A small sound classifier, trained from scratch.
Model: arch transformer, layers 14.
Training: 13400 steps, batches of 64.
Data: trained on synthesised sound scenes: up to three everyday sounds over a background, 26041 training examples, 32.9 epochs.
Rows from block 9 of a small sound classifier, named by matrix and row number. Rows with one number belong to one neuron. Each number is 128 + 24 x the weight over its row's rms, rounded and kept within 0 to 255. All counts start at 0.
After each neuron's rows are labels from the 100 clips, of 14976, where the neuron reaches its highest value: "strongest on" is what is common among them. Only what is clearly more common there than usual is listed. The data: synthesised sound scenes: up to three everyday sounds over a background. In brackets: how many of the 100, against the usual share in percent.
# fc1: MLP up (model.blocks.9.mlp.fc1.weight, 576x192), inputs 96-191
# fc2: MLP down (model.blocks.9.mlp.fc2.weight, 192x576, transposed), outputs 96-191

fc1.389 [135  97 117 123 115  75 148 128 141 115 130  92 111 119 144 143 149 104  96 110 131 107 119 146 163 129 130 111  97  79 110 104  82 151 104 124 156 161 115 110 151 148 132 121 109 122 144 174 126 122 155 152  98 153 117 135  92 129 151 131 114 146 139 138 122 102 146 108 103 134 124  90 115 104 153 116 142 126  99  86 110 112 140 167 166 134 118 147 144 161 165 117 117 153 115 111]
fc2.389 [156 146 121 123 139 127 138 139 102 133 130 145 120 107 123  70 126 149 150 123 107 123 113  99 118 122 100 125 156 109  97  94 171  75 165 124  93 122 146 118 144 108 147 124 176 148 113 138 156 148 117 139 199 151 168 119 150 149 127 114 160 143 135 124 130 149 149 164 152  66 166 143 144 105 148  94 127  84 192 152 125 141 170 113 147 130 128 146 156 141 111 160 145 123 159 142]
strongest on: number of sounds: 1 (69 vs 33.5)

fc1.480 [130 140 135 168 110 115 137 153 159 126  97 129 136 161 150 155 101  94 122 105 111 166 153 171 133 146 184 159 107 123 137 150  75 131  91 156 144 128 125 123 129 145 121 107  83 154 159 182 117 116 109 127  73 118  95 139 123 123 134 132 133 161 173 110 120  92 140 134  90 163  94  95 141 139 138 130  77 155  78  86 129  95 121 146 127 154 126 119 115 143 132  92 112 111 131  47]
fc2.480 [163 122 121  90 148 113 147 119  93 104 128 143 127 124 108 100 138 135 115  98 120 114  97  93 112 110  90 110 171 107  99  90 140 134 193 118 127 163 122 130 107 112 137 184 161 139 144  98 134 160 122 151 170 145 165  91 148 120 138 148 111 146 145 110 149 146 153 128 161 106 174 173 143 121 165 124 154  97 179 128 110 144 154 107 144 113 139 159 137 151 149 178 168 152 133 149]
strongest on: number of sounds: 3 (62 vs 33.2)

fc1.317 [136 135 153 148 109 129  77 179 146 114 100 118 116 154 136 142  99  98 125 102 139 143 125 149 119 140 171 159 101 136 138 149 118 121  73 154 125 147 134 118  93 107 122 121  88 170 138 166 102 111  88  90 110 125  99 150 125 127 121 119 140 137 158 101 112  56 128 149  96 117  85 137 136 166 138 115  79 167 100  87 140  81 123 121 104 138 130 139 119 108 127  80  89  94 133  88]
fc2.317 [138 119 109 109 134 108 173  97 126 136 146 137 122 127 142 115 178 124 111 101 123 115 131  90 136 119  96 108 192 102 100  81 135 130 186 124 143 157 110 130 146 165 129 145 145 114 129 101 168 159 130 172 169 137 164 123 132 104 133 169 116 159 150 142 124 157 130 126 168 130 172 122 128  97 153 103 154  83 182 118 123 147 145 127 149 158 112 156 145 150 149 186 185 124 126 128]
strongest on: number of sounds: 3 (62 vs 33.2)

fc1.216 [139 145 147 161 132  93 120 155 137  92  95 132 134 144 134 140 108  81 105 114 146 147 156 182 154 132 179 156 136 105 122 136  87 132 101 147 137 131 131 105 131 145 129 106  67 132 155 173 114 118  83 118  91 125 109 128 112 149 151 137 143 173 188 119 122  86 146 115  78 143  74 122 129 153 139 152  91 162  89 101 109 101 131 128 129 152 143 131 145 150 134  62 134 126 147  55]
fc2.216 [140 130 115  88 158 134 139 118 101 119 144 132 125 104 106  89 141 149 131  90  91 108 108  86 117 103  92 125 162 126 109  91 125 104 155 134 100 123 133 122 125  98 129 158 162 158 156 110 148 163 132 153 189 164 149  98 134 136  91 163 125 147 154 111 146 128 124 154 177  98 177 167 168 117 137 144 142  85 186 130 111 102 152 123 134 147 141 157 144 158 143 190 124 119 167 140]
strongest on: typing (27 vs 5.5)

fc1.84 [121 116 115 140 116 123 167 100 152 127 121 124 129 169 138 175 146  85 125 166 146 145 129 162 159 150 124 121 113 104 137 139  89 139 131 137 170 114  57 134 118 176 116 120 132 113 110 172 139  74 140 146  88 126 124 154 143 108 152  76 111 131 112 181 103  96 141 116 122 153 120  84 119 113 132 104 142 110  77 107 119 123 108 166 140 150 127 113 103 132 122 108 131 131 118  91]
fc2.84 [172 149 136 112 137 112 113 130  96 141 130 146 115 109 108 100 100 136 108 118 133  95  88  92 125 122  91 127 145 107  76 103 134 116 161 122  98 143 162 117  98 118 153 148 156 134 144 102 160 147 129 114 176 135 147 112 150 158 152 128 171 138 131  82 134 145 171 158 147  90 143 145 157 142 170 135 117  96 178 157 114 135 189  79 156 122 138 169 169 148 142 171 149 132 162 140]
strongest on: quiet level (68 vs 29.5)

fc1.328 [130 141 145 151 125 124 128 143 138 116 106 129 131 142 172 145 109  88 111 115 123 144 171 173 152 137 166 167 109 118 126 154  56 135 102 158 148 122 131 115 119 146 111 111  88 149 147 163 118 122 103 112  70 126  87 125  99 113 148 123 123 169 177 114 117  89 148 129  83 169  96 114 119 135 147 133  91 151  76  89 134  87 133 131 108 169 125 140 129 131 126  75 115 121 139  38]
fc2.328 [146 136 101  91 153 122 140 116 103 118 137 151 141 124  93 102 135 135 104 101 114 120  97  86 108 103 105 111 155 113 105  91 146 119 193 114 131 158 127 128 108 121 162 165 155 140 134 110 136 136 123 140 190 157 159 105 157 129 131 164 120 146 143 113 148 125 145 143 163  80 153 146 147  95 146 128 142 104 174 124  92 150 142 114 154 126 136 159 139 153 144 170 157 154 140 142]
strongest on: number of sounds: 3 (60 vs 33.2); typing (26 vs 5.5)

fc1.159 [147 125 143 141 144 130 172 125 129 112 104 132 138 139 181 149 140  80 134 107 111 133 148 167 156 123 159 162 119 109 135 143  89 146 110 164 168 129  83 145 130 162  92  89  98 112 127 137 144 136 110 138  88 120  88 129 120 106 138 133 112 173 162 143 138 110 154 121  83 157 122  86  85 120 152 114 123 136  90  79  98  99 137 149 113 173 106 131 141 136 108 109 117 142 130  41]
fc2.159 [123 174 146 152 150 156 113 170 129 124 111 141 122 136 133 114  84 154 152 120 123 149 152 144 114 114 168 153 146 154 125 153 135 121 128 121 111  94 160 109 135 106 119 128  94 153 121 152  92 125  95 115 128 107 111 122 114 136 116 163 137  96 110  82 162 118 104 121  89 134  92 158 136 163 111 107  93 157 122 131 126 100 123 105 114 102 159 123 112 112 116 101 124 122 133 126]
strongest on: quiet level (68 vs 29.5); number of sounds: 3 (62 vs 33.2)

fc1.170 [134 164 149 163 113 110 105 163 140 122  84 124 129 154 150 153 104  89 131 111 113 138 152 172 147 150 188 153 104 126 116 160  97 134 107 158 144 141 140 125 115 140 126 109  66 153 159 163 105 113  89 111  96 126  88 147 120 128 123 127 145 157 175 100 109  82 144 142  77 156  69 102 128 152 145 133  85 158  89  95 135  97 139 117 112 146 118 138 133 134 137  90 116 106 145  65]
fc2.170 [148 101 121  91 154 105 147 115 115 117 149 127 119 101 121 103 148 134 104  92 110 123 109  96 124 114  83 103 175 109 106  94 150 125 180 115 112 139 124 123 139 123 133 168 158 122 133  95 161 160 132 155 176 156 176  95 136 116 123 153 121 143 151 129 139 155 128 121 188 121 191 154 140 106 138 107 138  92 174 125 105 141 140 135 159 125 139 144 140 151 149 192 171 146 121 149]
strongest on: number of sounds: 3 (65 vs 33.2)

fc1.425 [152  76 145  83 150  89 125 137 151 118 138  93  75  86 149 124 115 142  78 109 126 122 163 136 132 128 127 100 156  92  97  91 101 125 112  97  89 133 152  75 122 122 108 122 132 150 172 131 164 121 141  93 106 171 134 112 107 159 138 124 147 151 161 139 130 122 156 142 129 162 134 115 146 128 150 148 129 105 108 137 127 108 134 143 150 144 117 167 190 145 157 119 145 124 155 137]
fc2.425 [129 180 108 140 110 144 147 111  88 142 101 193 164 119 102 103 140 113 185 152 110  98 105 102 115 139 130 153  99 129 130 174 161 108 150 146 159 141 139 179 140 118 178 128 137 103 104 124 112 154 124 144 165 108 144 144 159 118 154  87 142 142 114 104 107 154 132 153 142  88 144 156 128 121 144 108 141 147 135 147 135 162 151 132 109  96 131 104  93 117 119 160 112 118 123 130]
strongest on: number of sounds: 1 (62 vs 33.5)

fc1.286 [137  98 134 126 128 103 127 152 143 115 119  99 102 116 136 117 103 136  77  93 102 145 153 146 134 136 157 123 153  77 113 112 101  99 119  98  91 111 156  69 128 131 132 135 123 153 183 171 151 112 128 105  84 161 144 124  83 163 124 113 155 172 181 114 117  98 143 128 130 167 118 118 157 140 136 152  97 135  93 123 138 117 102 137 170 157 148 150 151 171 165 109 149 126 160 111]
fc2.286 [107 143 166 149  57 120  96 127 100 101 113 123  91 130 110 141 117 158 135 139 140 108 119 146 112 196 108 101 110 125  97 123 132 155 119 116 129 177 140 123 115  98 134 134 120 135 143 106 113 163 127 105 136 147 103 150 165 134 155 139 160 134 113 116  65 135 171 133 116 108 131 136 128 152 174 142 115 114 160 128 173 112 164 117 100  91 111 164 147 134 139 148 121 106 137 133]
strongest on: number of sounds: 3 (62 vs 33.2); quiet level (61 vs 29.5)

fc1.110 [165  91 178 110 159 102 125 126 144 136 134 104  76  80 161 130 122 155  68 113 152 142 189 159 136 113 127 120 159 104 111  81 135 136  97  95  90 141 139  76 116 106 109 122 122 135 162 134 142 101 120  99  73 157 134 105 103 147 129 133 146 114 136 149 148 101 128 121 110 183 123 112 127 134 129 139 110 120  83 129 124  75 117 117 158 130 111 150 169 150 138  97 154 126 139 131]
fc2.110 [114 170  86 143 124 145 140  76  78 120 105 177 166 138  87 119 136 123 179 139 101  99  79 104 121 137 117 160 105 134 143 182 162 107 135 153 155 147 128 166 150 125 169 134 136  98  95 104 110 169 118 158 178 103 132 143 134 121 134 107 143 143 132 103 118 164 134 136 138  76 151 163 140  93 129 120 149 154 160 144 127 170 147 115 110 117 152 115  94 108 129 174 118 127 112 116]
strongest on: electric buzz (38 vs 5.2)

fc1.267 [120 119 118 139 115 112 128 131 157 116  91 131 148 159 170 128 127  82 111 115 115 147 128 166 167 126 154 141  99 107 130 148  65 141 128 153 169 138 136 127 137 149 118 130  79 128 130 149 129 135 104 151 101 119  80 130  89 109 165 122 132 156 177 122 127  87 157 118  88 147  89 105  97 125 149 138 105 142 120  73 134  98 120 156 132 169 137 136 117 148 139  82 125 146 129  82]
fc2.267 [150 156 123 119 146 138 168 113  78 129 138 158 131 114  87  68 149 140 142 124 123 111 109  79 101 110 105 134 159 123 121 104 165 103 179 125 118 138 124 129 140 136 140 127 151 128 131 110 156 161 125 153 187 130 160 107 160 125 139 140 128 131 131 120 153 151 161 137 180  79 181 132 136  96 141  86 158  77 173 148 110 142 138 117 161 126 128 133 139 120 138 168 150 150 125 148]
strongest on: quiet level (62 vs 29.5)

fc1.52 [145 126 137 114 151  99  60 191 151 135  88 115 135 134 141 164  71 123 129 100 144 112 127 119 128 102 133 112  95 150 151 159 131 139  96 118  85 131 140 125 139  99 141 153  99 176 138 170 102 123 113  81 114 139 127 114  98 135 106 127 113  97 145 118 144 102  99 100  98 140  99 123 134 150 112 131  97 158 137 127 116 101 102 126 113 134 122 131 139 124 135 110 130 148 102 120]
fc2.52 [162 141 117 106 113 138 161 123  84 150 120 157 158 122  96 113 157 136 165 115 108 106 116 103 130 137 106 138 168 125 121 115 162 108 176 142 130 123 120 158 139 160 160 137 142 110 125 109 175 156 131 159 160 136 176 136 143 113 120 135 124 163 146 118 124 175 120 134 168 120 164 128 118 104 135 108 151  91 164 132 146 171 149 131 158 133 108 122 114 136 123 185 176 127 147 111]
strongest on: background: none (61 vs 22); thin (high-pass) (32 vs 12.1)

fc1.359 [168  82 184  99 145 130 115 143 153 138 140 111  89  82 153 132 113 156  78 121 149 133 202 167 133 108 123 119 154 101 106  79 101 129  90 102  91 123 146  98 101 117 117 131 129 153 155 144 144 104 120  91  73 156 135 115 110 145 144 121 136  98 121 142 141 110 127 131 109 188 127 110 122 145 127 138 107 118  87 133 116  88 110 121 146 133 122 147 172 134 146 102 154 133 134 133]
fc2.359 [115 165  87 136 120 139 137  92  85 118 116 169 170 143  66 115 143 109 171 150 104  99  73  92 124 139 123 157 101 138 128 168 171 120 145 143 155 159 120 177 172 121 167 128 141  96 109 108 109 181 129 175 186  89 130 137 136 117 126 109 135 138 129 104 120 153 133 138 137  71 145 154 142 109 134 125 140 152 182 144 136 181 148 136 117 123 141 112  97 105 133 163 133 113 120 125]
strongest on: electric buzz (33 vs 5.2)

fc1.42 [149  76 171  95 138  84 137 119 154 129 134 100  88  96 163 136 125 147  71 115 133 128 180 152 139 121 124 107 165  87 103  89  96 112 106  95  89 134 154  83 120 119 110 127 135 142 160 143 155 107 131 111  87 158 145 114  96 131 137 136 118 136 151 140 141 108 143 118 128 177 132 115 130 127 143 132 122  99  98 131 125  78 112 123 158 142 120 156 172 145 161 105 142 126 141 134]
fc2.42 [114 178  91 139 113 143 133  99  81 130 106 179 162 133  71 125 140 127 173 150 109  97  92 105 134 145 123 142  90 136 127 175 160 115 148 153 148 146 128 174 140 124 165 127 139  98  95 119 108 167 124 158 182  99 124 150 144 118 136  99 136 134 127 119 126 163 138 139 134  76 140 157 133 109 135 118 149 150 155 150 130 166 159 124 111 123 135 116 108  99 113 158 116 116 114 127]
strongest on: number of sounds: 1 (63 vs 33.5); electric buzz (26 vs 5.2)

fc1.71 [138 130 159 139 130 132 105 153 144 107 120 107 113 146 162 129 119  86 160 132 158 162 162 169 154 122 159 148 120 154 168 152  91 134  91 168 143 114 121 131 104 127  90 100  80 132 119 148  95 106  86  90  97 107  83 137 134 141 125  83 128 100 122 137 136  95 124 139  85 155  96 118 116 150 111 104  91 149  90 103 122  99 124 127  74 132 110 113 100  96  75  86 100 100 118  72]
fc2.71 [120 127 127 130 128 117  97 161 173 120  88 129 165 141 143 135 103 129 116 102 109 139 109 163  94 142 146 113 109 120 138 162 146 155  94 134 142 123 153 113 130 100 139 165 102 180 139 155 128 127 137 134 120 122 148 147  75 126 104  83 109 136 159  92 106 131 109 110  90 129  85 134 148 148 107 177  98 169 107 105 117 112  99 135 146 146 183 117 108 129 147 101  91 120 149 140]
strongest on: number of sounds: 3 (67 vs 33.2); quiet level (65 vs 29.5); background: none (55 vs 22)

fc1.132 [139 134 154 144 132  96 118 156 142  77 106 113 126 151 147 139 115  94 118 122 141 141 156 170 141 118 176 148 134  88 122 135  71 132  83 152 125 130 130 114 103 161 124 102  93 133 143 191 117  90 113 118  84 132 102 123  97 159 148 122 150 153 181 140 120  67 143 139  80 173  74 137 118 168 139 136 100 157  73  91 123  81 132 121 146 160 144 124 155 155 128  73 116 116 145  72]
fc2.132 [151 122 119  88 147 146 139 108  94 153 135 136 120  92 125  72 145 147 118 105  91 133 116 108 132 123  85 118 170 129  92  86 135 107 150 142 102 128 145 111 143  99 139 152 167 144 156 115 154 178 131 161 222 158 164 112 125 122 105 158 145 143 143 108 144 139 134 157 170  90 167 156 152 112 127 143 142  98 201 148 116 132 167 101 138 130 138 164 139 154 127 161 116 111 163 140]
strongest on: number of sounds: 3 (61 vs 33.2); typing (25 vs 5.5)

fc1.532 [145 124 148 130 118 107 127 123 144 118 138  96  72 148 171 118 125 119 161 143 174 168 162 178 166 134 140 152 158 137 139 106  96 128  95 155 130 116 140  94 123 129  73  91 101 106 162 138 133 120 111 106 101 135 119 126 105 143 145  63 146 118 153 151 111 106 118 110 115 148 121  95  90 148 122 114 109 100  98 117 153  88 116 130 120 154  90 130 127 120 125 111 116  86 147  88]
fc2.532 [ 98 111 143 130 115 135  91 174 175 130 131 130 112 112 146 166  99 129 110  93 101 136 145 138  80 151 141 113  99 123 121 123 162 150  73 107  98 134 162 111 114  89 159 158 118 168 144 171 120 135 144  90  86 156 143 154  99 126 101  84 144 124 132  80 114 117 126 111 107 144 100 142 138 173 129 165  91 124  97 115 118 100 110 125 118 111 171 120 128 153 132 111  98 114 118 135]
strongest on: background: none (67 vs 22)

fc1.19 [133  99 119 150 108 119 174 117 145 124 130 120 121 181 137 167 155  82 135 135 133 134 115 168 155 157 138 132 111 108 136 126  89 131 133 153 167 131  84 129 121 172 111  88 129 115 123 145 155  85 142 146  91 128 128 166 113 106 165 100 118 131 133 165 100  96 138 125 102 150 135  71 110 111 147  92 165 129  81 109 133 131 123 167 140 156 109 122 120 124 123 106 123 117 112  73]
fc2.19 [193 147 147 133 129  99 125 131  81 133 121 149 115 113  84  91 107 130 107 140 152 100  99 100 132 127 131 122 142  81  86 107 141 116 155 108 127 161 153 116  99  99 149 153 134 133 153 132 152 140 117 121 161 142 161 117 175 151 167 147 158 144 111  92 119 118 171 148 127 102 135 144 148 136 177 128 114 115 148 141 123 151 179  76 147 110 121 163 166 123 159 144 146 131 164 126]
strongest on: quiet level (74 vs 29.5); background: none (44 vs 22)

fc1.125 [126  95 180 103 154 127  96 158 159 128 133  97  67  97 134 112 120 156 104 129 146 138 182 151 135 103 130  97 137 113 124  89 114 110  76 100  98 129 158  92  99 106 118 127 130 133 148 156 137  74 121  76  99 156 118 100 105 171 118 138 147 113 129 142 147 105 137 127 132 179 138 122 143 165 131 137  94 126  86 139 115  77  98 111 136 127 114 139 169 129 139 106 105 135 139 137]
fc2.125 [131 170  87 147  99 132 158 101  88 129 125 172 165 138  87 124 140 120 164 147 107  92  79  98 139 165 123 135 102 135 109 168 173 117 147 148 152 160 128 171 163 114 165 140 123 107 113 114 120 175 133 161 170  99 162 164 137 127 136  93 148 156 126 110  97 157 126 139 150  88 147 139 119  90 140 112 140 148 170 152 140 154 157 151 150 111 161 127 106 112 138 169 132 113 113 129]
strongest on: electric buzz (39 vs 5.2)

fc1.162 [142 113 130 139 124  84 126 155 141 113 119 111 119  94 126 109 105 142  71  98 112 158 143 142 115 142 158 117 159  80 110 113  89  93  90  97  92 141 137  86 147 126 142 135 115 145 189 174 144 128 111 103  95 177 155 130  90 153 115 118 158 186 170 116 126  91 132 122 136 172 113 119 152 134 147 172 102 140 103 115 139 102 117 135 182 150 131 158 162 155 161 111 144 122 155 121]
fc2.162 [ 93 154 149 144  69  99  95 107 113  95 133 123 102 123 126 131 105 141 144 132 151 120 123 149  93 203 104  94 103 104 118 136 150 168 133 112 114 158 143 114  98  94 131 101 120 135 125 112 112 135 110 110 130 147  97 147 162 128 123 147 133 144 116 114  60 115 153 132 123 120 143 112 126 157 145 130 127 133 145 127 168 116 143 111 100 115 110 147 146 145 150 139 121 116 134 133]
strongest on: number of sounds: 3 (61 vs 33.2); quiet level (59 vs 29.5); background: none (44 vs 22)

fc1.45 [106 138 137 140 142 109 168 126 157 112 103 131 135 168 167 150 133  45 134 120 132 150 149 159 145 111 152 158 127 117 133 141  77 148 121 163 170 126 103 112 136 161 116 105  92 123 128 149 126 110 116 138 102 125 121 110 108 109 144 112 106 160 148 130 150  95 147 110  87 154 108  91  90 113 130 133 122 146  92  88  96 104 107 176 138 166 120 130 116 119  98  94 122 148 128  54]
fc2.45 [127 129 145 140 153 159  94 146 125 124 140 138 122 106 147  86 100 146 132 106 114 138 167 141 118  94 146 155 150 161 151 107 117 109 142 132  95  93 164 127 123 115 134 127 106 136 132 114 104 135 101 133 129 139 118 111 128 142 109 162 150 117 119 108 154 139  76 138  96 146 121 171 135 161 120 123 118 148 140 126 131 123 126  91 109 122 150  99 108 104 118 111 136 122 134 119]
strongest on: quiet level (65 vs 29.5)

fc1.469 [139 111 117 134 148 112 184 107 134 163 123 121 143 163 134 183 176  67 119 115 132 119 137 144 134 124 116 142 108 109 122 115 116 169 130 145 158 131  73 136 139 151 121 114 126 110 131 146 152 136 154 164  96 137 124 119 128  75 139 126  92 144 160 166 149 105 127 116 112 135 125  65  90  96 147 106 166 112 117 105 104 118 121 159 147 150 104 119 128 127 134 119 120 140 123  86]
fc2.469 [139 151 145 154 118 140 124 141 115 125 120 115  99 126 134  73  99 169 157 152 132 149 140 132 145 132 160 133 126 145 135 120 128  86 117 132  88  96 176  99 121  96 137 134 100 142 142 126 143 121  68  98 127 132 138 149 164 164 157 164 169 112  79  97 118 132 122 139 105 126 100 154 152 153 128 131  83 146 144 155 152 121 143  98 137  95 135 122 162 107 103 105 105 106 167 127]
strongest on: quiet level (68 vs 29.5); number of sounds: 3 (61 vs 33.2)

fc1.403 [107 101 169 101 131  83  67 175 145 104 152  59  73  86 152 115  86 145 105 119 162 123 131 117 117 118 124  95 133 129 100 110 103 149  76 102  78 138 136  99 102 104  93 140 131 166 155 135 132 116 147  72 101 141 115 113 136 151  87 115 158 125 126 123 152  97 135 130 130 130 119 118 152 150 126 177 134 117  97 134 110  86 124 130 128 109 107 145 156 160 142 125  99 135 160 124]
fc2.403 [118 177 105 140  95 171 148 105 144 157  88 168 180 147 117 127 143  98 166 114 106 155 115 130 173 159 162 169 117 138 145 171 102  94 115 156 173 120 119 178 145 140 151 134 121  93 111 179 111 120 107 143 134  96 106 155  93 134 161 128 126 164 140 134 123 137 113 141 114 128 119 161 134 120  87 148 119 178  99 118 155 162 108 131 109 152 163  83  82 123 116 116 125 119 122 122]
strongest on: electric buzz (30 vs 5.2)

fc1.167 [145  84 160 101 141  93 133 127 146 141 136 102  82  77 157 136 135 145  80 108 140 148 184 152 138 125 128 109 146  97 109  71 114 120 102  80  85 141 145  80 115 115 106 129 131 143 168 141 154 105 132 113  81 170 149 114  91 141 134 131 127 126 150 145 135 115 137 117 127 179 135 114 123 129 142 127 116 114  80 130 126  84 102 133 154 155 120 154 173 141 151 119 138 132 136 133]
fc2.167 [124 175  99 149 121 139 143  81  96 130 104 175 167 149  90 104 144 130 172 140 109 102  82  95 127 138 113 149 100 145 137 170 162 116 138 158 163 142 129 178 141 131 165 124 132  96  99 116  94 163 127 160 177 100 134 146 146 124 145 100 127 132 133 113 120 153 131 140 141  71 147 157 122 106 136 104 149 156 154 140 140 166 150 119 123 114 144 111  93 101 121 160 111 115 111 117]
strongest on: number of sounds: 1 (60 vs 33.5); electric buzz (25 vs 5.2)

fc1.223 [150  76 137  85 139  95 114 134 152 126 128  86  75  97 157 112 112 143  65 113 123 138 134 134 145 117 126 117 145  91  96  84 102 123  97 109  83 139 156  73 129 121 115 122 143 136 181 132 163 116 143 103 106 161 140 116 104 161 130 132 152 144 146 143 135 108 135 134 139 157 149 126 147 136 149 149 121  94 103 131 130 106 110 142 156 145 124 158 180 154 151 122 129 128 168 140]
fc2.223 [114 193 119 150 110 138 139 108 107 130 109 171 164 147  94 120 129 115 175 141 113  94  99 107 127 155 134 149 102 142 132 171 163 107 138 146 162 150 121 176 140 132 159 128 136  89 109 124 105 143 115 154 155  90 125 144 152 122 147 107 133 145 115 124  95 137 141 148 143  74 138 165 124 109 131 122 139 145 151 134 144 174 134 117  98 121 136 114  98 110 118 148 116 124 107 118]
strongest on: number of sounds: 1 (60 vs 33.5)

fc1.390 [132 121 158 124 133 127  78 149 152 126 112  97 112 139 122 144 123 108 131 131 184 149 110 116 123 141 170 113  83 131 128 151 101 129  63 124 102 111 127 140  99  99 130 123 106 176 131 180 113  72 115  58 119 138 121 111 123 151 104 129 118  87 144 121 123  44 119 123 137 125  85  98 128 165 113 112  61 155 105 116 126 106 116 134 113 128  97 116 116 119 133  94  89 135 133 131]
fc2.390 [163 120 105 103 128 136 148 105 103 128 130 145 136 138 115 112 144 124 126 107 109 104 116 120 147 137  93 142 189 123 112 102 134 125 205 131 119 141 140 147 149 150 136 144 159 112 132  97 176 173 139 171 180 146 165 131 141 122 127 162 135 162 155 123 130 168 128 149 166 112 186 152 123 127 144 112 152  92 177 117 136 159 165 111 148 155 141 154 162 131 133 189 189 114 134 116]
strongest on: vacuum cleaner (33 vs 5.9)